Rows from block 4, named by matrix and row number. Rows with one number belong to one attention dimension. Each number is 128 + 32 x the weight over the matrix's rms, rounded and kept within 0 to 255. All counts start at 0.
# v: attention value (model.mid.1.attn.v.weight, 128x128), inputs 0-127
# proj: attention output (model.mid.1.attn.proj.weight, 128x128, transposed), outputs 0-127
v.58 [128 122 128 130 127 128 130 128 133 130 128 128 128 128 128 128 128 128 126 128 128 128 130 128 121 128 128 128 144 126 128 128 135 128 128 128 132 129 126 128 128 126 128 134 129 128 128 129 128 128 128 128 128 139 128 130 128 128 129 128 128 128 127 128 127 128 128 128 128 128 128 130 130 128 128 116 123 129 129 128 128 128 123 123 130 128 128 128 128 128 128 141 128 128 128 129 126 130 128 128 128 128 128 124 128 132 128 132 128 134 128 129 128 128 124 128 128 128 128 129 128 128 128 128 128 128 128 128]
proj.58 [128 128 128 128 128 128 128 130 128 128 128 128 128 128 128 128 128 128 128 128 128 128 128 128 128 128 128 128 128 128 128 128 128 128 128 128 128 128 128 128 128 161 128 128 128 135 136 119 128 128 128 128 128 128 128 128 122 128 128 128 128 128 128 128 128 128 128 128 128 128 128 128 128 128 128 128 128 128 128 128 128 128 128 128 128 128 128 128 128 128 128 128 128 128 128 128 128 128 111 128 128 128 128 128 128 128 128 128 128 128 126 128 128 128 128  94 128 128 128 128 128 128 128 128 128 128 128 128]
v.59 [128 128 128 255 128 128  21 128 171 115 128 128 128 128 128 128 128 128 128 128 128 128 119 128 153 128 128   0 255 128 128 128 129 164 127 133 128 140 136 128 131 128 128  51 250 127 128 127 128 128 128 128 128 128 128 134 128 128 128 128 128 126 110 129 128 128 150 128 128 128 130  86   0 128 128 128 127 128 122 128 128 129 129 126 129 128 132 128  90 128 128 128 128 128 128 133 242 118 128 128 128 128 128 108 128 128 128 254 128 143 128 255 128 136   2 128 128 128 128 129 128 128 128 128 128 128 126 128]
proj.59 [135 153 127  94 128 128  52 128  19  94 125 132 122 128 126 106 126 121 159 103 123 117 172 127 234 129 127 106 120  98 130 128 129 118 140 121 124 164 123 125 144 152 255 130 130 101 100 129 122 126 136 127 121 120 128 118 117 126 124 129 130 125 128 132  47 127  13 136 114 147 121 129 130 129 128 129 137 125 129  98 129 127 131 115   0 124   0 129 119 130 132  69 196 115 125 191 125 153 128 122 132 128 151 128 135 245 120 255 127  90 117 124 127 128  23 126 117 126 139 127 114 109 128 112  75 110 255 128]
v.60 [128 127 128 150 145 128  88 128 247 182 128 128 128 128 128 128 128 134 128 128 127 128 128 128 107 128 128  51 136 192 122 128 117 128 134 128 126 126 128 132 124  50 123 128  91 128 128 202 128 128 128 128 128 128 128 178 128 128 128 128 128 136 126  83 128 128 141 128 128 128 106 129 130 128 128 128 121 129 255 128 128 128 190 127 210 128 134 128 126 128 128 137 128 128 128 171 255 133 128 128 128 128 128 198 128 124 128 128 128 198 128 153 128 128 104 128 128 128 128 123 128 128 128 128 199 123 118 128]
proj.60 [172 127 128 140 147 127 136 131  42 176 128 135 139 131 135 141 114 120  89 143 126 131 103 143  73 136 133 148 128 181 117 100 127 121 166 193 129 106 127 132 153 166 179 129 158 137 171 126 129  62 175 130 141 133  87 120 123 127  99 144 157 129  15 121 142 131 127 108 142 143  97 150  34 227 182 119 129 203 110 143 127 131 129 104 196 124 123 188 130 130 127 122  89 127 108 105 132 127 129 155 128 122 125 135 133 137 127 137 116   2 128 103 123 110 104 177  97 129 125 170 128 139 124 128 127 129 255 127]
v.61 [128 128 128 255 127 128 143 128 255 221 128 128 128 128 128 128 128 152 127 128 128 128 133 128 128 128 128 128 255 196 189 154 128  90 126 119 127 113   0 128 109 102 141 129 135 128 128 130 128 128 128 128 128 128 128 128 128 128 128 128 128   0 129 128 199 211 120 111 128 128 111 157 128 128 128 128 128 128 128 128 128 128 188 156 209 128 255 128 168 128 128 129 128 128 128 119 128 140 128 128 128 128 128 126 128 170 128 127 128 131 128 139 128 124   0 128 128 128 128 128 128 128 128 128 127 128 130 128]
proj.61 [128 128 128 131 128 128   0 128 255 118 128 128 128 128 128 128 128 127 255 128 129 128 128 128   0 128 128 128 128 128 128 122 128 128 128 128 128 128 128 128 128 128 128 131 128 128 128 128 128 128 128 128 128 128 128 128 128 128 128 128 128   0 127 170 128 128 255 128 128 128  79 128 127 128 128 128 128 128 128 128 128 128 128 128  98 128 128 128 255 128 128 128 128 128 128 128 127 128 128 128 128 128 128 180 128 126 128 255 128 128 128   0 128 255  69 128 128 128 128 128 128 128 128 128 138 128 125 128]
v.62 [128 128 128 128 128 128 132 128 127 129 128 128 128 128 128 128 128 126 128 128 128 128 128 128 124 128 128 131 128 128 126 129 125 126 128 128 128 126 128 128 122 128 129 130 128 128 128 129 128 125 128 128 128 128 128 128 128 128 128 128 128 131 126 129 128 128 129 128 128 128 128 128 125 128 128 126 128 129 131 128 128 128 129 126 127 128 128 128 128 128 128 126 128 128 128 128 128 127 128 128 128 128 128 128 128 128 128 130 128 127 128 120 128 128 126 128 128 128 128 127 128 128 128 128 137 128 128 129]
proj.62 [128 128 128 128 128 128 128 128 128 128 128 128 128 128 128 128 128 120 128 128 128 128 128 128 128 128 128 128 128 128 128 128 128 128 128 128 128 128 128 128 128 128 128 128 128 128 128 128 128 128 128 128 128 128 128 128 106 128 112 128 128 128 128 128 128 128 128 128 128 128 128 128 128 165 128 128 128 128 128 128 128 128 128 128 128 128 128 128 128 128 128 128 128 128 128 128 128 128 128 128 128 128 128 128 128 128 128 128 128 128 128 128 128 128 128 128 128 128 128 128 126 128 128 128 128 128 128 128]
v.63 [128 128 128 128 131 128 127 128 122 128 128 128 128 128 128 128 128 128 172 128 128 128 128 128 128 128 128 127 118 129 119 129 128 100 127 124 129 129 127 128 128 124 124 130 125 126 128 128 128 128 128 128 128 130 128 108 128 128 128 128 128 129 145 131 125 128 128 128 128 128  93 128 142 128 128 128 194 127 141 128 128 128 190 128 130 128 127 128 123 128 128 126 128 128 128 105 128 117 128 128 128 128 128 126 128 127 128 116 128 124 128 128 128 128 133 128 128 128 128 128 128 128 128 128 139 139 128 130]
proj.63 [134 126 128 130 125 143 128 122 128 128 128 129 136 128 128 128 132 129 128 130 120 129 135 128 122 128 128 111 128 119 129 130 128 128 132 128 140 128 130 106 128 130 128 128 131 131 128 124 130 128 128 120 130 127 128 128 119 124 128 129 138 129 118 128 126 128 128 129 128 127 122 151 149 113 126 124 128 128 135 128 128 127 130 130 129 123 134 168 129 131 120 130 130 122 127 137 134 129 126 121 121 124 121 132 127  99 118 128 129 135 101 128 130 128 130 139 114 125 133 128 128 129 130 127 125 128 128 132]
v.64 [133 130 128 131 121 128 126 128 150 127 128 128 128 128 128 128 128 131 125 128 128 128 122 128 126 128 128 122 128 119 120 129 128 120 126 128 128 131 127 131 117 127 128 110 110 114 128 119 128 101 128 128 128 130 128 128 128 128 128 128 128 134 136 159 128 128 128 128 128 128 143 129 135 128 128 157 127 128 108 138 128 128 127 128 129 128 131 128 128 128 128 128 128 128 128 156 164 150 128 128 128 128 128 128 128 113 128 127 128 122 128 129 128 100 128 128 128 128 128 143 128 128 128 128 115 128 128 128]
proj.64 [128 192 144 128 128 136 129 147 128 129 128 128 133 128 128 131 129 102 129 128 128 127 126 128 128 128 128 129 126 128 130 129 130 128 128 128 128 129 133 137 132 134 128 128 126 128 128 128 122 128 130 128 101 129 128 128 128 129 127 126 128 134 130 128 129 130 128 127 129 131 128 128 125 129 128 130 128 128 128 115 128 128 130 126 129 129 124 128 128  96 130 119 118 128 128 128 128 130 128 128 127 128 129 128 128 126 128 117 141 127 128 128 136 128 128 129 128 130 131 129 128 129 131 128 111 129 128 128]
v.65 [129 129 128 130 127 129 126 128 128 111 128 128 128 128 128 128 128 132 126 128 116 128 129 128 128 128 128 128 128 130 128 130 126 128 128 128 127 121 128 128 128 131 127 130 142 128 128 128 128 137 128 128 128 128 128 128 128 128 127 128 128 128 129 128 159 128 128 126 128 128 129 128 130 128 128 125 128 128 128 128 128 128 130 129 126 128 127 128 126 128 128 129 128 128 128 127 133 130 128 128 128 128 128 127 128 128 128 128 128 126 128 134 128 123 128 128 128 128 128 124 128 128 128 128 125 128 126 128]
proj.65 [128 128 128 128 128 128 128 128 128 128 128 128 128 128 128 128 128 128 128 128 128 128 128 128 128 128 128 128 128 128 128 128 128 128 128 128 128 128 128 128 128 128 128 128 128 128 128 128 128 128 128 128 128 128 128 128 128 128 128 128 128 128 128 128 128 128 128 128 126 128 128 128 128 128 128 128 128 128 128 128 128 128 128 128 128 128 128 128 128 128 128 128 145 128 128 128 128 128 128 128 124 128 128 128 128 128 128 128 128 128 128 128 128 128 128 128 128 128 128 128 128 116 134 128 128 128 128 128]
v.66 [129 128 128 130 119 128 131 128 128 128 128 128 128 128 128 128 128 131 127 128 127 128 125 128 130 128 128 129 128 130 122 128 108 129 128 128 127 128 128 130 128 128 128 122 118 127 128 118 128 128 128 128 128 144 128 128 128 127 119 128 128 128 128 134 128 128 128 128 128 128 141 126 151 128 129 156 153 128 109 128 128 128 128 128 129 128 123 128 128 128 128 127 128 128 128 138 155 129 128 128 128 128 128 128 128 127 128 124 128 112 128 125 128  72 128 128 128 128  74 128 128 128 128 128 118 128 125 128]
proj.66 [128 138 150 128 128 128 128 129 128 129 128 130 129 128 128 128 129 135 128 128 129 128 127 132 127 128 128 128 128 128 127 128 132 128 128 128 128 145 128 127 128 128 128 128 124 128 128 127  61 128 128 128 147 129 149 128 134 123 128 128 127 128 128 125 136 127 128 128 128 128 128 128 128 128 124 124 125 128 128 116 125 128 133 125 128 103 128 128 128 128 125 128 128 128 128 128 128 128 131 127 129 128 125 128 125 124 128 119 128 128 128 128 128 128 133 130 128 129 128 130 128 135 129 128 128 128 128 129]
v.67 [128 128 128 127 129 128 120 128 128 128 128 128 128 128 128 128 128 127 122 128 125 128 128 128 131 128 128 121 124 133 131 128 128 128 128 128 128 128 128 128 128 128 123 126 128 127 128 128 128 128 128 128 128 133 128 128 128 128 130 128 128 126 129 127 128 128 128 128 128 128 128 127 123 128 128 145 129 129 116 128 128 128 127 128 128 128 126 128 123 128 128 128 128 128 128 131 125 133 128 128 128 128 128 128 128 128 128 127 128 129 128 128 128 123 127 128 128 128 128 128 128 128 128 128 127 128 128 128]
proj.67 [128 128 128 128 128 128 128 128 128 128 128 128 128 128 128 128 128 128 128 128 128 128 128 128 128 128 128 128 128 128 128 128 128 128 128 128 128 128 128 128 128 128 128 128 128 128 128 128 128 128 128 128 128 128 128 128 128 128 128 128 128 128 128 128 128 128 128 128 128 128 128 128 128 128 128 128 128 128 128 128 128 128 128 128 128 128 128 128 128 127 128 128 126 128 128 128 128 128 128 128 128 128  55 128 128 128 128 128 128 128 128 128 128 128 128 128 128 113 127 128 119 128 128 128 128 128 128 128]
v.68 [128 128 128 136 127 128 127 128 126 128 128 128 128 128 128 128 128  82 122 128 129 128 163 128 120 128 128 126 128 138 104 128 128 128 128 128 127 134 104 128 128 128 145 123 126 128 128 128 128 128 128 128 128 128 128 128 128 128 128 128 128 128 128 149 127 128 128 118 128 128 126 131 113 128 128 133 128 128  57 127 128 128 147 101 127 128 129 128 130 128 128 128 128 128 128 105 126 128 128 128 128 128 128 129 128 129 128 128 128 124 128 128 128 146 127 128 131 128 128 128 128 128 128 128 121 128 129 128]
proj.68 [130 135 134 129 127 128 123 186 128 128 118 128 127 124 115 129 128 135 128 127 128 127 128 128 128 128 128 129 128 128 130 138 126 132 128 128 128 128 136 128 125 128 126 128 127 128 128 128 127 126 128 128 130 127 128 128 128 129 131 121 129 128 128 128 127 126 128 128 123 129 128 117 127 128 128 129 128 124 130 129 129 126 125 128 127 128 127 115 128 105 128 128 129 128 129 152 126 127 128 129 128 131 131 126 114 128 130 128 132 128 128 127 130 128 127 128 128 129 117 128 130 128 130  94 128 127 128 127]
v.69 [128 128 128 128 126 128 128 128 128 124 128 128 128 128 128 128 128 134 128 128 128 128 129 128 128 128 128 128 119 129 151 128 128 128 128 128 125 128 146 129 128 120 128 129 134 128 128 129 128 128 128 128 128 128 128 128 128 128 146 128 128 128 128 127 128 127 131 130 128 128 128 136 127 128 128 114 130 128 128  97 128 128 128 128 140 128 128 128 125 128 128 139 128 128 128 130 126 132 128 128 128 128 128 127 128 128 128 135 128 129 128 128 128 135 129 128 128 128 128 127 128 128 128 128 129 128 128 128]
proj.69 [128 128 128 128 128 128 128 128 128 128 128 128 128 128 128 128 128 128 128 128 128 128 128 128 128 128 128 128 128 128 128 128 128 126 128 128 128 128 128 128 128 128 128 128 128 128 128 128 128 128 128 128 128 128 128 128 128 127 128 128 128 128 128 128 128 128 128 128 128 128 128 128 128 127 128 128 128 128 128 133 128 128 128 128 128 128 128 128 128 128 183 128 128 128 128 128 128 128 128 140 128 128 128 128 128 128 128 128 128 128 128 128 128 128 128 128 128 128 128 128 128 128 128 128 128 128 128 115]
v.71 [131 128 128 182 130 108 112 118  58 129 128 128 128 128 128 128 128 150  75 128 117 128 151 128 122 128 128 136 126 128 128 129 159 129 167 128 128 128 126 128 127  89 146 136 132 128 128 128 128 133 128 128 128 131 128 132 128 128 123 128 128 128 180 104 128 129 129 119 128 128 128 127 127 128 128 120 128 128  97 128 128 129 131 129 140 128 128 128  77 128 128 133 128 128 128 134 128 129 128 128 128 128 128 129 128 134 128 130 128 128 128 128 128 130 127 128 128 128 128 128 128 128 128 128 119 128 128 134]
proj.71 [131 142 129 128 148 128 142 126 142 113 168 135 124 129 123 126 125 128 128 112 156 168 128 128 135 132 128 128 142 128 202 226 128 105 108 128 132 128 132 128 127 118 128 121  67 128 128 129 132 126 123 118 128 101 129 165 129 132 128 130 114 128 160  93 128 127 117 127 156 143 134 128  60 197 141 113 159 149 137 128 150 131 130 128 128 127 136 128 128 132 117 209 139 143 132 127 123 127 118 128 128 127 123 100 128 114 113 121 132 127 128 128 104 124 112 130 110 120 127 137 127 120  30 129 136 128 129 128]
v.72 [128 126 127 127 131 128 121 128 128 129 128 128 128 128 128 128 128 182 128 128 128 128 110 128 129 128 128 151 128 107 156 132 128 114 129 128 128 189 136 123 126  88 136 131 128 128 128 120 128 128 128 128 128 128 128 136 128 128 110 128 128 128 128 126 130 128 131 128 128 128 124 143 126 128 128  97 146 128 177 128 128 129 113 128 129 128 130 128 128 128 128 128 128 128 129 205 128 123 128 128 128 128 128 127 128 119 128 130 128 141 128 126 128 128 127 128 128 128 128 119 128 128 128 128 147 128 128 161]
proj.72 [128 255 127 128 130 156 147 150 128 115 168 121 144 128 128 128 127  64 128 128 137 131 126  42 128 128 129 129 128 129 128 121 135 128 172 124 127 130 129 131 133 255 128 122 122 176 128 128 128 131 129 128 108 114 128 130 126 127 120 128 127 128 146 128 123 122 122 128 138 129 129 129 127 131 144 129 136 123 116  89 127 121 127 128 129 141  94 137 127 125 128 125 129  95 127 123 127 145 128 128 127 109 122 148 136 128 127 129 128 128 120 130 128 130 117 128 180 128 141 128 146 128 175 122 128 136 128 133]
v.73 [128 128 128 128 128 128 127 128 137 131 128 128 128 128 128 128 128 126 129 128 126 128 119 128 131 128 128 121 130 128 129 127 127 128 128 100 130 129 128 159 130 128 119 127 114 128 128 128 128 126 128 128 128 128 128 125 128 128 130 128 128 128 109 141 128 128 126 128 128 128 138 129 137 128 129 142 128 129 121 128 128 123 127  70 127 128 129 128 128 128 128 127 128 128 127 128 128 148 128 128 128 128 128 130 128 134 128 126 128 128 128 135 128 123 127 128 128 128 128 149 128 128 128 128 131 127 128 128]
proj.73 [128 128 128 128 129 128 128 130 128 146 128 128 129 128 123 129 128 108 128 128 116 117 127 129 128 126 128 128 125 130  97 130 128 128 131 131 128 128 128 132 128 129 128 128 128 156 128 127 127 129 131 128 126 128 116 128 125  78 127 128 156 128 128 128 128 113 128 127 128 133 128 129 125 128 130 132 128 124 122 124 121 118 128 128 128 111 127 129 128 128 130 123 122 128 128 128 129 128 119 129 129 128 128 128 128 129 128 128 123 128 128 128 128 130 128  99 128 128 128 129 129 127 125 106 128 129 128 128]
v.74 [128 128 107 103 130 128 135 128 128 131 128 128 128 128 128 128 128 116 135 128 137 128 116 128 128 128 128 120 128 122 128 127 127 126 128 127 138 127 129 127 128 130 122 128 129 128 128 128 128 116 128 128 128 120 128 128 128 128 129 128 128 128 125 130 128 128 128 128 128 128 122 130 128 128 128 129 128 125 132 127 128 129 126 120 127 128 128 128 128 128 128 128 128 128 128 123 100 128 128 128 128 128 128 129 128 132 128 136 128 128 128 129 128 124 128 128 128 128 128 133 128 128 128 128 132 128 128 128]
proj.74 [128 128 128 128 128 128 127 128 128 128 128 128 128 128 128 128 128 128 128 128 128 128 128 123 128 128 128 128 128 128 128 128 128 128 128 128 128 128 143 128 128 128 128 128 128 128 128 128 128 128 128 128 128 128 128 128 128 128 128 128 128 128 128 128 128 128 128 128 128 128 128 128 128 127 141 128 128 128 128 128 128 128 128 128 128 128 128 128 128 128 128 128 128 128 131 128 128 128 128 128 128 128 128 128 128 128 128 128 127 128 128 128 128 128 128 128 128 128 128 128 128 128 128 128 128 128 128 128]
v.75 [128 128 129 125 128 128 128 128 128 128 128 128 128 128 128 128 128 123 130 128 128 128 132 128 128 128 128 147 128 128 127 129 131 129 128 128 124 122 132 129 128 127 128 128 129 128 128 128 128 127 128 128 128 117 128 128 128 128 124 128 128 128 128 118 128 128 129 129 128 128 128 128 126 128 128  94 123 127 147  87 128 128 126 135 132 128 131 128 128 128 128 128 128 128 128 124 127 128 128 128 128 128 128 128 128 129 128 128 128 129 128 128 128 132 128 128 128 128 128 129 128 128 128 128 136 128 128 128]
proj.75 [128  64  91 128 128 128 128 124 128 128 128 128 128 128 128 128 143 128 128 128 128 129 128 128 128 128 128 128 128 128 128 127 128 128 128 128 128 128 128 128 128 128 128 128 128 128 149 128 141 128 119 128 128 128 128 128 135 128 128 128 128 128 128 128 128 129 128 128 128 128 128 128 128 128 128 128 128 128  97 149 128 128 128 128 128 148 128 128 128 128 128 113 128 128 128 128 128 128 133 128 131 128 128 128 128 128 128 128 128 128 137 128 128 128 128 128 153 128 157 127 139 128 128 134 128 128 128 128]
v.78 [128  39 128   0 152 131 255 128 163  24 128 128 128 128 128 128 128 126 132 128 128 128 255 128 140 128 128  95 138 128 128 128 129  99 100 113  91 129 188 128 128   0 203  67  89 127 128 126 128 123 128 128 128 128 128 128 128 128 195 128 128 131 120 127 134 128 133  58 128 128 128 190 255 128 128 130 128 149 126 127 128 128 118 129 172 128 182 128 129 128 128 128 128 128 128  55 123 255 128 128 128 128 128   0 128 173 128 128 128 161 128 109 128 255 123 128 128 128 128 129 128 128 128 128 115 128 126 124]
proj.78 [128 129 128 154 166 128  95  84 146 156 139 128 128 130 120 128 124 127 152 128 123 128 111 127  31 125 146 132 141 128 101 127 113 122 137  99 117  63 120  84  67 128 155 137 175 138 133   0 126  45 130 126 128 100 125 129  75  58  97 131 139  16 131 125 129 124 127 146 141 131 127 122 128 138 128 127 126 142 129 141 127 138 112 109 145 129 137 215 255 135 103 147 152 115 128 135 135 123 125 108 128 128 128 182 130   0 135 255 129 130 131   0 120 184 184 110 128 125 106 136 122 123 125 128  67 129 244 129]
v.79 [139 128 128 121 128 128 108 128 126 128 128 128 128 135 128 128 128 130 126 128 141 128 126 128 116 128 128 114 125 128 169 129 128 129 128 128 124 121 128 129 117 128 129 127 151 128 128 127 128 128 128 128 128 128 128 111 128 130 128 128 128 128 129 122 128 128 130 128 128 128 128 127 126 128 128 115 110 163 122 128 128 128 128 141 133 128 125 128 125 128 128 176 128 128 128 137 141 129 128 128 128 128 128 127 128 136 128 128 128 151 128 127 128 127 128 128 128 128 126 112 128 128 128 128 129 128 121 128]
proj.79 [128 100 128 128 131  97 128  94 128 128 127 128 128 128 104 128 132 128 128 128 128 128 129 128 128 128 128 127 112 130 128 128 125 124 129 128 128 127 128 127 128 128 128 124 127 128 147 128 128 129 128 127 128 128 128 128 100 128 128 112 127 128 233 128 126 128 128 128 129 179 128 164 128 129 128 128 128 118 128 133 128 130 129 131 128 129 129 128 128 128 128 142 128 130 128 126 128 128 129 128 130 159 128 128 128 128 128 128 128 128 128 128 128 128 128  93 118 128 111 132 112 128  97 129 128 142 128 128]
v.81 [128 137 129 126 124 128 145 128 131 125 128 128 128 128 128 128 128 130 149 128 129 128  92 128 123 128 128 125 133 118 125 127 129 121 127 128 130 127 120 139 140 140 115 123 104 128 128 142 128 128 122 128 128 128 128 128 128 128 128 128 128 136 128 158 128 128 128 128 128 128 135 130 145 128 128 124 127 128 130 132 128 128 128 128 129 128 134 128 136 128 128 128 128 128 128 133 118 129 128 128 128 128 128 129 128 119 128 128 128 113 128 131 128 134 129 128 128 128 128 149 128 128 128 128 127 128 128 128]
proj.81 [128 128 128 128 126 128 122 128 123 128 128 128 128 126 131 128 128 126 128 158  88 117 128 116 128 127 126 132 118 121 128 128 129 142 125 127 128  93 129 128 128 128 128 132 133 126 129 127 128 123 128 132 128 128 128 129 128 114 128 124 129 128 128 138 130 134 128 131 128 128 128 126 128 128 128 152 128 129 128 127 129 128 126 125 128 128 126 139 127 128 130 109 128 127 138 129 130 129 128 128 128 131 134 123 128 128 142 128 124 128 128 128 128 124 128 133 137 131 149 123 131 129 128 128 119 128 128 128]
v.82 [128 128 128 127 127 128 128 128 129 128 128 128 128 128 128 128 128 126 128 128 128 128 127 128 128 128 128 132 128 127 130 128 137 128 128 127 131 129 131 120 128 118 142 133 128 128 128 132 128 128 128 128 128 118 128 128 128 128 128 128 128 128 128 128 128 128 128 128 128 128 122 128 123 128 116 105 127 128 131 128 128 129 128 127 128 128 138 128 126 128 123 128 128 128 128 122 120 128 128 128 128 128 128 128 128 129 128 146 128 133 128 128 128 171 131 128 128 128 128 127 128 128 128 128 141 128 128 128]
proj.82 [128 128 128 128 128 128 128 128 128 128 127 123 128 128 128 128 128 127 128 173 125 128 128 126 128 128 128 128 128 128 129 127 128 115 129 129 128 128 128 128 128 128 128 128 128 130 128 129 128 128 128 128 128 128 128 128 128 128 128 128 128 128 128 128 128 130 128 128 128 130 128 128 128 129 128 128 129 128 128 128 128 146 126 128 128 140 127 128 128 130 132 117 115 129 157 128 128 128 129 129 129 130 158 128 128 128 129 129 128 128 128 128 134 128 128 128 128 129 128 128 130 128 128 128 128 128 128 128]
v.83 [ 93 128 128 128 128 128 191 128 128 127 128 128 128 128 128 128 127 163 134 128 128 128 120 128 128 128 128 151 141 127 128 128 127 130 134 128 128 105 131 129 127 130 129 144 124 128 128 135 128 128 128 128 128 132 128 128 128 128 134 128 128 126 127 128 128 119 127 129 128 128 128 113 169 128 128 131 129 128 143 128 128 128 132  83 122 128 125 128 137 128 128 128 128 128 128  75 130 124 128 128 128 128 128 128 128 175 128 129 128 108 128 122 128 117 130 128 128 128 128  93 128 128 128 128 129 128 128 128]
proj.83 [158 120 128 128 117 134 126 134 128 129  80 128 129 130 123 128 128 215 115 130 126 127 129 127 128 132 129 128 124 127 128 128 131 131 127 126 128 127 128 128 123 126 128 166 167 125 128 120 128 117 126 140 128 128  99 127 128  97 148 160 134 100 125 126 128 128 128 134 123  55 136 116 134 128 128  98 127 128 136 127 140 140 118  98 128  97 131 162 128 130 157 127 125 130 145 129 141 127 124 128 128 127 128 129 129 128 124 137 127 128 133 133 128 128 151 132 153 137 130 130 130 128 131 136 130 129 127 125]
v.84 [128   5 128   0  25 128 255 128 123   0 128 128 128 128 128 128 128 190 172 128 128 128 120 128 128 128 128 128 128 129 128 128 133 144 117 128 143 133 136 128 128 103 157  58 255  16 128 128 128 128 128 128 128 128 128 115 128 128 123 128 128 134 128 130 128 128 128 128 128 128 128 255 216 128 128 169 126 178 123 128 128 128   0 126 255 128 172 128 140 128 128 153 128 128 128 127 125 141 128 128 128 128 128   0 128 211 128 123 128 143 128 128 128 255 118 128 128 128 128 207 128 128 128 128 255 128 128 128]
proj.84 [127 128 121 110 120 128 220 128 115  84 115 129 128 127 128 128 132 131 255 128 129 128 129 127   0 128 127 127 129 189 164 132 128 128 124 127 125 127 124 128 128 125 154  86 121 126 127 126 128 145 127 123 122 128 128 127 128 128 128  79 116   0 124 132 128 128 184 102 125 128 128 127 128 124 127 118 116 125 127 128 125 128 128 129   0 125 128 114 159 119 129 127 128 135 131  55 163 129 128 127 128 128 128 186 126 101 115 135 128 128 128   0 125 128 106 128 128 128 128 129 128 128 133 128 217 128 126 129]
v.85 [128 128 128 129 126 128 128 128 123 128 128 128 128 128 128 128 128 128 128 128 128 128 125 128 126 128 128 129 128 127 128 128 128 134 128 145 128 108 127 135 128 131 129 129 142 128 128 136 128 129 128 128 128 128 128 131 128 128 122 128 128 127 127 128 128 128 128 130 128 128 135 124 133 128 128 120 128 129 130 128 128 128 136 127 127 128 128 128 135 128 128 140 128 128 128 127 140 122 128 128 128 128 128 127 128 142 128 128 128 127 128 131 128 117 129 128 128 128 128 128 128 128 128 128 129 128 127 128]
proj.85 [128 128 128 128 128 128 128 128 128 128 128 128 128 128 128 128 128 128 128 128 128 128 128 128 128 128 128 128 128 128 128 128 128 128 128 128 128 128 128 128 128 128 128 128 128 128 128 128 128 128 128 128 128 128 128 128 128 101 128 128 128 128 129 128 128 128 128 128 128 128 128 128 128 130 128 126 128 128 128 128 128 128 128 128 128 128 128 128 128 128 128 128 128 128 128 128 128 128 128 128 128 128 128 128 128 128 128 128 128 128 128 128 128 128 128 128 128 128 128 128 128 128 128 128 128 128 128 128]
v.86 [128 126 128 128 138 128 128 128 106 127 128 128 128 128 128 128 128 131 122 128 128 128 134 128 135 128 128 129 128 128 130 128 128 136 128 117 124 126 130 106 137 128 147 128 183 128 128 136 128 136 128 128 128 124 128 127 128 128 131 128 128 127 123 106 129 128 129 124 128 128 110 128 129 128 128 119 128 127 130 128 128 129 128 128 128 128 123 128 126 128 128 129 128 128 128  97 110 128 128 128 128 128 128 109 128 126 128 129 128 144 128 126 128 199 132 128 128 128 128 124 128 128 128 128 150 128 128 128]
proj.86 [132 105 129 129 129 128 134 124 145 129 127 109 129 108 133 126 115 137 128 128 128 106 129 126 130 129 129 128 169 129 105 127 118  50 128 128 128  61 124 101  94 123 128 128  96 155 127 128 129 128 128 126 129 127 128 134 132 130 137 128 129 116 130 128 116 121 129 128 125 100 127 109 123 118 119 131 130 121 150 172 128 129 113 129 129 128 140 131 133 128 115 119 129 128 127 128 121 122 128 128 128 128  73 128 117 137 115 140 129 128 134 129  85 129 100 128 129 127  91 129 127 127 127 132 138 103 128 105]
v.87 [125 127 128 125 128 128 128 128 129 130 128 128 128 128 128 128 128 116 129 128 128 128 143 128 130 128 128 125 128 136 131 128 134 128 129 124 128 132 128 122 128 124 127 128 128 129 128 130 128 128 128 128 128 128 128 128 128 129 131 128 128 128 128 115 112 128 127 128 128 128 107 130 119 128 120 121 126 128 128 128 128 128 134 128 127 128 126 128 128 128 128 128 128 128 128  94 104 128 128 128 128 128 128 128 128 129 128 129 128 133 128 130 128 158 128 128 128 128 133 128 128 128 128 128 138 128 137 127]
proj.87 [129 123 129 128 128 128 128 128 128 128 128 128 128 128 128 128 128 128 128 128 128 128 128 128 128 128 128 128 129 130 128 128 127 128 130 128 128 128 128 129 127 128 128 128 130 130 128 128 128 128 128 128 128 128 128 128 128 128 131 129 129 128 128 128 127 128 128 128 128 128 128 128 128 128 128 134 128 128 128 139 128 128 126 128 128 128 127 128 128 128 128 128 128 128 128 131 128 126 129 128 128 128 128 128 129 130 128 131 129 128 128 128 128 128 128 128 127 128 128 140 128 128 128 128 128 128 128 127]
v.88 [131 128 128 169 128 168 160 128 122 129 128 128 128 128 128 128 128 163 121 128 124 128 151 128 126 128 128 207 128 128  96 128 126 130 144 167 126 126 110 129 132 133 130 138 130 128 128 131 128 127 128 128 128 154 128 128 128  82 127 128 128 128 128 128 128 128 128 120 128 128 125 131 129 128 128 132 216 128  82 128 128 127 164 128 127 128 126 128 129 128 128  18 128 128 128 116 131 128 128 128 128 128 128 127 128 131 128 128 128 101 128 127 128 120 132 128 128 128 128 125 128 128 127 128 123 128 128 128]
proj.88 [128 145 130 129 120 170 125 126 129 126 128 111 118 128 128 128 127 140 128 126 128 130 134 147 132 136 131 128 129 124 118 128 133 138 108 132 127  68 120 126 128 124 128 128 171  65 103 133 133  70 102 124 117 127 125 128 139 130 105 136 113 123  67 106 129 136 128 129 137 127 128 128 141 132 128 106 122 140 133 128 126 163 128 127 127 116 127 109 128 130 125 131 181 128 128 129 129 119 127 129 108 127 105 128 126  84 128 128 134 128 139 131 118 129 132 127 111 106 126 128 128 129 118 120 135 129 126 117]